Weights of a small autoregressive pixel model: 16-pixel images.
Rows from block 3 of a small autoregressive pixel model, named by matrix and row number. Rows with one number belong to one neuron. Each number is 128 + 24 x the weight over its row's rms, rounded and kept within 0 to 255. All counts start at 0. Numbers have three digits each. After the name is the row's rms in percent of the matrix's.
After each neuron's rows are labels from the 100 images, of 14976, where the neuron reaches its highest value: "responds to" is what is common among them. Only what is clearly more common there than usual is listed. The data: patchworks of several textures. In brackets: how many of the 100.
# fc1: MLP up (model.blocks.3.mlp.fc1.weight, 640x320), inputs 214-319
# fc2: MLP down (model.blocks.3.mlp.fc2.weight, 320x640, transposed), outputs 214-319

fc1.10 096:108151145149137117130126151166135147116145084120130145082122136127106139118124145146162101124135140120111118144163139132104100127124121149117144126161127098147145122116113159104155146145139115134181134112139160154097105071125161132089143155097132125187102114126120124107129183132172146141119142113154141108151127148113
fc2.10 094:117125126150135139163108143137134120108130191091119094125156082103159174101178155111159102146119136081093124124124137132132133124129149053100110112150133155181109112139143102136098109129113124085128145115146146131139127161118096118135099097104155069107125119117124134158121161161130107131138136123113136083131125078171
responds to: rays (40)

fc1.297 104:113123136149137118140094147110176141118145087151101101113109147114084126142136178132148118161172146107133137143178158124131122126099160136119120109117122100124121125115123086137130136122114144137115133129089105075156118067107096145147121170156096105178139109132143159142151168162153111163123156079138156080152093142119
fc2.297 115:140118110120141188128138157112124111145124143131154166165150096134160136117145165135072110125129131118141095128146130119096134084104137129089117105126121164104127124120113164092155112166159116135116101113176133136137112162131155135079119134130119148163092129099135152129147115109124123145117142164120125160107131179131
responds to: pink (78); white (72)

fc1.540 102:136161130145093157115114111147140170143157139128129125137123145123141092117172151139169118150143133105146150134152119130119115098112129084138167071124072148157080120112130139134138148119123155108140108125118112104112130083124123113117126107122094128099078138153098130121091140163179117128096127136107155136128152152111
fc2.540 102:162068131137163123134100123159149114099155092133119106097178125148152144086117128106128137161081136148174136161146085144123095186134135140129097163109125101093148158125126124138138129142161118136135073096147129126123155127142124078124062144135212125148129136086120100142148110114138125152135125158094149098118164109161
responds to: purple (96)

fc1.558 091:138133100136141130127115128108128105119162083160169124118062130138100142105162112135133190138091106128128118114158131105131092139117141106124127142141165151120118159102152100114114154143130163111135132141094099101087112133140128111099116161170094132145140140134106119139145129176141134134133121110117159147108127132157
fc2.558 091:113158119107103098173136195113137155096091101110087130162140113104110131117140143131139112144142137136120122155162141139162098121126142118120181145146113133123106145144106096146107122140140105141121141116105115118163137112154096107157128127108105034149070144182124159120115140155129097140149147101109146150156110098167
responds to: white (83); blue (80); rays (27)

fc1.616 098:112109159125124124122160129144086079124148124090108126026129125146119167197149125169112125116151129118099134153143167120128161118121128127186137079150138117139145114131152076101135135123135197135131123176162109150077142103135131156108154112115151157148156099093105140132187095113147155089130148122157164108108117166109
fc2.616 101:136178150119132123111111129128127137117123123148075105144144124126092133105082110108146107132144103154134109131096110154129148132127105132100129161139091135135158119127109140151135157147124076083137127088116099111146132094112112146129125151168093151124145168134093116133095144175102140177143130101125116127158133068121
responds to: white (72)

fc1.256 095:127118121126128099137173158130093096180155174144101141146138124133127154146103141100146078124137165109183115131098099124105150117119146155101141190143123073144153100118138094095161108117169128147156098122121155108128121079129130157071131111116099122114115142116111143118112160085115128126145112124120117118189117157144
fc2.256 099:135129108099168113157155131144105135171213107092067118135141149137132132124134126085118117102138146158198152156138149085092155114138118137135155151119139165136153076126121160154154110096134113099104115122125114112116162098121149128149172143153122119147155103105107095125146144104172089169113123118134120139114109146095
responds to: rays (41); checkered (35); plaid (27)

fc1.338 103:134181145108124155161125111118103148123159145114105111117145162080110129147116097137105110148134156114152118125133144138116168147128119147102128140141118106128190149126082143081146123145141131150100146131161100190146171111117140139167138146146127115114076129140143111112138096114179158126100124157124142101089125102112
fc2.338 104:125130177127067137111109119137134186179137103124095132102127116116128127103138089124106133107135135123143141134133133173140129132118129135172103100128120101104143164133109151116134110176125123126070155097105196135155107123113128131130164152117170132139153125123127145119108126158116172137155122144088151108120125092180
responds to: rays (30)

fc1.494 111:100128140151122145084118152106148133167150083135146132144096162129143178116172136124095129110160132106123129115109147138131140148162083136099093126151143155140140139119129106120128102109152119109117153099146150148119137124172142152094096144186069106102128158082108101129124148180125134100125185145096130117170113148178
fc2.494 113:144102148107139130132124162154125122101134156074116152122109113109123092139145144158121134116153107131142144165126080133134129157107078126131117081134148114104111130128180126145123118121199139147117131146147170139144143156111106123114128153134141111126134108136119141135152128153180082133118146136088112138106148137099
responds to: blue (94); white (73)

fc1.280 093:085115093160121153151151102115129123129155118104112120139144143084089097164142160077107113100106086129140128141112120137119123145111101123140137125142140134122116110135169096135139147151109116105146098148104161110129129132131128129130181126119111126109104114108088116114161065133139154195142121098101120109081135113117
fc2.280 095:119117135118097107144111099119136164152044159147098172161128111173121114136137186098172157134134086075148138108096107153128134109118153136120106154121114096169107128132115158138157159134147102114121166168116146108147121141083154079111106131075137130095136138109121130160145129144123130132105118150098112102134137136131
responds to: striped (37)

fc1.210 093:082117138139141145126154126115109144121168119171140102143119129098137115136101080107202123112122106107178097165146125117150099082099145141131106115129160130109132145106111137102145120133129114090118126122155111122154090127089122144165143104141129142091083144165108112104131122111144122131120138102121108118122126146123
fc2.210 102:159148123122103124135127126080107141174165126117116163134134122086111118079181077135135145174175113132137130090096114131094052111108118130099103120106145133138112159138133106141140147154108100113154133112174088131137134206119133120114133142133189132139118114145124132135121136116159086095151141155144099106108118140152
responds to: spiral (38); plaid (27)

fc1.516 102:145102122118097095154156118100120086112150160130108137151095140148083125134102130137126115132136150080171120100115132128132115129136200134104145130112142122151153126104150115150122129119181138135133154186146196098091130105116152139136136130148115113152192104174118158125168123108136125120107107137146163142126103112116
fc2.516 110:134149160121186139127137092137119140118169165133147151107102080101129129138125117158145163094149118084156111098175138148132147144122103138112125160126137119106134101119161130157106111091155127104106118118118158129099130096126131148149103114105122164109103135081161079104110108140158175122132124125086141157122104167164
responds to: spiral (35); checkered (29)

fc1.18 097:122120093106121133107181108147125092115161128162177095128139134130129205116098149075127120101124134123134117063112143149110172096116093122118117112118119105130087146117097131086110127125088128124118115122160121140128145169101150127130154138115118150122151108126125143112087157136123140138165139139109137129141122118102
fc2.18 098:166158153123147161111138139117097141123205123137087088093180136138132117092174131117121095146138121123102123132114120096143143132102133154106118162122129129126147140132150145107132147125121100196107107109159144147123134122113136138126100114110146095166111119121089123107097150155155084159137138090084108132109135101135
responds to: striped (38)

fc1.478 091:117127093146085102106098117121116102122155110103168131082138141116119087140118124142136102165135127091157114169141115105129033119087141130117143140105160139132159136104102135128150111158133141121111121138099164136120139106098104121083151110147108129128155121120126081120115127133149112134143146079154111150105140087139
fc2.478 095:124118159152118183123135130136123108137156095161149132113097146107108109098115137143109094129161105133087097128122159156109131154121106102113154110118134117142098134130119115130109143157121131139138114155136157112132138184099135101077092124110139135146121138156110158109147073189147117163128161113191147158084146121188
responds to: spiral (38); rays (36)

fc1.453 098:137149101150124132110151128093130101136136091148128173143130122107087194152123161111114122147131128146157091117117125125052131097159119152152169111122083105108078068100139084090128121143114140135131124167101162105103128131134182140147162165176109119155122099192108138129160111132159153154152140119155114110116117120150
fc2.453 095:129099126135148120134122101167149166120179157094154116109152142212152077112113107142151130153137148139145156160100129135143135134171143126098093158181123157138184149125133132110095110123112126156135149154144143166128137120124104108150125118099162167102137159111176078110093136136118152127106121167103136117094139141147
responds to: striped (36); rays (28)

fc1.425 097:102117112138074160145160159113119137131140185102115144074146151112124122142124108125120089121182132121128142107121131119107118117144134116128097094125090124146122141115123114138115124099144105137128157128124151166076118115094145168104130136123139141106088146138142105110091136119168156114119144078123135114151076125163
fc2.425 086:139154149153125154120107155152114096135163123154145087121131127158135129141133163071156151111104131126086089128118174152128105162115125149174118118175115110082102135119150143110158108112100090071090131151097131132127144100143117135143086125099094119138138159133098137142108129142115145058105162128159137103113145153155
responds to: blue (94)

fc1.84 097:146107169116146180152136122133096094096153141141162116085131105099117125112085090152142159125161118110143148143109153153109138097127154165109094095107116132110063141107151105167135129133125171121145116124101150122117105143119114142135174136146103112154134071119178130116150072115153072161100136099069130127143091144124
fc2.84 101:148087123082124087105156152108112145195164079195153114093122113096123136132131126115180105144123154163160114100148144113118141099116117104104153144089154112083162144119107136076126093164111100075152134105116170146094135101087181160077120126122129152147112108119123075142095108188100164158150130114111124107089138154145
responds to: blue (71)

fc1.46 102:106160079147130138127110150134153111135145106115132109118085120117108169142136104134137127150143140100117178076107128126115125113144117130121159163188167112160158114133088144162118145177143125133115119113119128123150184079119079118113108095160139144078123136149127124111129123117140113138107172148151144112130156144064
fc2.46 092:122121154172135143089097104133103130158137095108093091133131138161074169084128140122114127136137110140162120133168103111137160107121144150100115097117161124137116101139130126136127113157137137104130099122107131088148115140102122127114150145129119137173146125137068166122131082104165085098156146115145132076130113145121
responds to: pink (92); spiral (38); rays (36)

fc1.190 107:146139100103143098138165120120099120113163140117091136121086169142124145159105165160087141166137120134128142113161154142092131115087127135139137111180145149115077125098142095158148092092139157134133132097135116097154117132133116162088096104153127150111174134107069123120202138085178116130126139103132159102140152118109
fc2.190 114:115132127181133136121169148138135129130146100127123143117092091111170164148142080183104142137087144117098126114166118120097130111083118126149115121108173148131127121125120119136120126107111156115143101124105146094137143110083118122140113140136109124129193092148127176121147095150109130129133127079102157133062179139119
responds to: pink (87); teal (76)

fc1.458 089:134132136110154146088117141118121110130146115089171152124096148127127125137155113097155167150160128117127149131136141101101126099128119131103138145112150135171065156060154097114125131164109121146157135123110139119097117099134099089119134106121130135093121096122118142142108138141117127127125130151143132135137167106101
fc2.458 083:144110112173136129102138134148129152120106108127081130077130136158135133115121150135099104143108131165086124103094116107144189101100101117108118132144114127131164106130114113145108113126118144132114103215121099109122123170131105160113113110138120163154145099112120143131087136144135159176124110151122098138071114135136
responds to: white (94)

fc1.193 098:132124102146132128118104122161125132107156136131150128158109171144166179150131109094066146113117170089132130083108154136124121143158171113105108137090158147075123104126122130127136157139109115115144080123134105125142132133146156117124127114097112130106095095090177137107113106148111150149153124118168144107113129135105
fc2.193 098:142177117087119104146148113111147160145173155158096112128162134116125133150159137135117126100185134118132122106138141111123125161132162134122122137156104082083125117146122126074165129178108127107100057137123153151103107137137158164141112153119105112106102127071099126107144155174119151122138164143129148147123131086115
responds to: striped (37)

fc1.552 100:110154140131173151133165106108151105127146132112095156104095141109131129102126134140165137167119179088106119151121139121132105124133115118152144122147138120112165137114158086168130158116104151145127139173115128091095105124132111113128160103125093105101108088137107170123125106086107133135081130129101135077114134145114
fc2.552 093:116129164079128127089183118130124176156109135091181147111127162165161112150133173121097151163093067110125129141113130122141098108158122154174150110110114100151111103142097103119129112135139127104091102144121107089135153167157130116168093129100128069105140130116087100110139160116112131122141145118162135138131144101153
responds to: blue (83); checkered (32); diamond (27); plaid (26)

fc1.580 094:110111097115142140138170102105115114110160099149156150148060143138125122121121188154123120120108139095139122172140134122124121079085135134137119151160154128151157094059133138122158151138171129129141137122168119092134149127157157189120101131127092152140143137103116146094181104138119137144112126123150125148157172105116
fc2.580 098:079132127125160130138114162104140124104153147122134086121113112125118110104148121153108142111121129120140136150123121122147154155138140119104101121125125150144118079112102091106101136109115143096111127157119174095087146129166108097130128158138128146172100145133117099109152130119173097117095137100143152150136122143097
responds to: pink (73); spiral (29)

fc1.30 098:110099110119141134141130154078147099143161144126115127140076136195150113103164111104146132126138184072109106161076102128076093134138135154138125119107157147142110122111132142161160132133118226147162122182146080160132142165122123098152121128156119103122138112148173145114085128131137095110102148140148158110099123095133
fc2.30 113:152107118101141096143108101114157159117140157069134143124135102114121146130108170115127123099124150096153151132105114136138165125141132140134111161135153183145150105158063110131109149134141152135105157101121127128137097070149118105172148173127145124074184112147112104123152117112091193134145090124109141089119139123076
responds to: rays (58); centre pattern: rays (26)

fc1.354 097:097125085108104121126117113141128128121150128131130115146143156120134090140113113148129083143113183134153100119111147152116168099131144104106137130111108080085123145120090121139113136130141150165094165148133139136123158113144143119112131143092129128120148142098160163111143115136135159149137148133154140134137146152112
fc2.354 099:125106095074100137119181139139159128119154157124117118120157144126091121109138169181096139111107136131142157178137158115126150101164162157181123132136105138152130141136076120125144170145104130107104108109090142145147157158117112129086125111114135124084140160169168155137149078061118106091165094140144137110136134124090
responds to: rays (53); centre pattern: rays (25)

fc1.17 099:140159117151101096125131131155109158179153135093144131105129117122156127154138083131162088152120105132117116144088121106120157149129123154120120140126100176095177092117131109191153122107149113132117118139155131100142140142084143096094092096119111130098137148132121105082149159112133130123124175138135123106150148105151
fc2.17 095:151142181114114153124106127135134160153098153109154149114141117168130149136138121121139108124083164115124173104186146114156119134176156152114143128134122145164120126144128129095140141105113138119155163104146129160134110110148173128096147127100113120145130135117124102098118119101084143092166172129098111124099156136119
responds to: pink (88)